python train.py --dataset="rendered dice on a table" --horizontal_flip=false --translate=0.06 --init="trunc_normal_002" --optimizer="adamw" --beta1=0.9 --epochs=90.4 --lr_schedule="wsd" --weight_decay=0.2
Rows from block 5 of a small multi-label image tagger, named by matrix and row number. Each number is 128 + 24 x the weight over its row's rms, rounded and kept within 0 to 255. All counts start at 0. Numbers have three digits each.
Before each channel's rows are labels from the 100 images, of 14848, where the channel reaches its highest value: "peak on" is the class under the peak. Only what is clearly more common there than usual is listed. The data: rendered dice on a table. In brackets: how many of the 100.
# sq0: squeeze pointwise conv (model.blocks.5.sq.0.weight, 64x256x1x1), inputs 128-255

peak on: die with five on top (98)
sq0.23:102136158130104136097085130115136116124131098088150120119136100121112124066103131119140120133088121131110141128141138095148088125114107088086137128156137094124109160122145126099128116137111130093089100129106140130141113124133084112105150127149130096114099117155148117084120101146092094099142097133073125112133138133139089095096153154087117167144136105128060166085108126111139102089142

peak on: die with four on top (100)
sq0.54:121157113248136135110107130134114153116117105138158150100195118112129222113136138087127124146108100156055130106049148138138141157144119101122154184076134098149143094148141051131234103148191139113118135132125104081124120111123128174132156149177094138102147091160205135143119161148119091094115151141135107153100133175108119069120121141131150116086148107112145151134115146073108120110134

peak on: die with five on top (100)
sq0.7:109148195161100120101101176092138068099136131096154093146135122114136164081133118098103108138110097151120137099133108098114129133128117123124153141146155134136138132124163119090115092159119147116122101123116162113129149149115115133098109120151098128104122086151153117100102107099107110095129139124095132103155145154120103106144162133160141141118146076184081144083113167092106114136134

peak on: die with four on top (100)
sq0.28:128144088137151111139105117134066148125121050141112143066148063105111122126128096068142125120100125135036150124056154107074110149127103096115122155110156085145117130133146097159168073161137078102123123119138116136114123130115115147122129138134095109151106113140133133104142145062096121121087110096113103172112076145121123099092114133101136142091136096098171127129140096093083130076139

peak on: die with four on top (99)
sq0.0:139134100139114105114117168103178149113160104145139138182133086110116148071082117148135109108165096135153142119166179082122143138140111087112166128131105178113133077104138152127149165178128116121109127120142159138097103165109145177117117144166092076114134152130126128131120199157100126100112120132164124181146107144107095114086101170116157131140136114112163144070092099133145104118174

peak on: die with two on top (98)
sq0.11:081117127102103122123114148140132094096176101122139094138115057114121118093101117134139114090105112147143174132186155122088116119146110074096147070118122108093119141144152101147106114174122089122142106108145217150144072121091111137128161138136115061145130169141127095098139116143104200111113112114109184146213100133117069155109167157122151149153091092165161092098129106180072074101149

peak on: die with four on top (100)
sq0.9:133126094169160128138148115153106123100091104118175091084171112115138159136083131136135115109116124119060135110075149108141152137193153089121129156126120105125159101124115082097206074165132094114147111093135109098118155101087130140096144152148117114087159061141144144145108140112123159118095125124131172157085101162117117177136111131111162127060136101092125158106155135172094072104115

peak on: die with five on top (76)
sq0.38:089187146200102124113096111101101116095112099125143132075173095116129194074118129081116109113100080118060145112077136086134145163146114100112141159105153082140142098130136075101174085145170129118098116084133109077100103119072110150108138144159093088087142093159188135112113145143092076101125153146115120142098128149119087084089133134161141151071155068134116137103120145082083099121128

peak on: die with four on top (97)
sq0.29:150130113128101096095120099144096118145140090133113119134144085127095097167114111099110142158147163098069125113068115118116106119123136102100132145135146146132098114106106122131143138127121081125130102163120105106091142115117122133128121122115102201099108088133129098103144137099109133094142141113120114138115092138109141111159119093153123141110095177108158163150178110107120145136115

peak on: die with five on top (73); die with six on top (27)
sq0.17:110131122186114140098119162111144134117138132114148098144154143105175154127121143078114138145126113135119149100103091152129159135094117112146137129118183125138218130160168115118149093115142128106130131121130205117130111162138120126111149097146093136142186121154143170109119143178118130097116127146122165089153157134119122092107110140160141143109164109151064168113119132091124122158127

peak on: die with four on top (98)
sq0.3:113156142136125086126140108136143162119142113128145182082158122118085110196118106122134128115146138103130138089121135121121106133144154089135137143156153134146056188113151088138174134171131085124137110108152138137089122167133133132172130170135104136095092121151141088110179165116122126133107147125142098135122108153107103095162154143148142154140088123108163131139115111093096112097173

peak on: die with five on top (54); die with four on top (46)
sq0.57:109229145153118083145115125129097143111156109113129137081150140114153172146098103088119117117109083130064147090079127099106139186133114114163142169108172095170120151122108091123145090156167127138116111112183103090090139143102115142132123157158089144095120081145164141128140146090102093114108173116119137163092131161086115080131127133172146146067152093156145133131118104072085137137148

peak on: die with one on top (100)
sq0.60:121151104162135167120098087085075147089098123078152087059164078114139106086152155113150125092090137158038157074073130146086105149101136129150147165123142078153120110158148083156159044144131078127115164111110129152161117111112115084180144134133147106155111091139145121113151118063157145082110085102119097144082136152087118119135143144077163141097120066142121134147106155118112153095125

peak on: die with five on top (100)
sq0.48:115151111187108128129112169139135099123170126124155104159150147121193195090114124090115108113097095131087149116144097126118174145134116125155162160130149117160163143138110131097116094170126178117145124104151180110112130178126123094100101118145124136117136102150160151113118098135118124112111170134119169121135170149119127120119102126170144150084151106220088111104144141122092114209123

peak on: die with two on top (94)
sq0.53:145112131124129133116066164092127122119116070081139094168154117116161116119132160116119108114169130089102130102099165096121136126097126139135129114149107202081132116132113127138104150133121103145142153104125101137131151143140113115117139111102152160131116110152105094125121113114178091128114090106085110109148124168100140100168156116101121138179112152179111156110101125136203128200140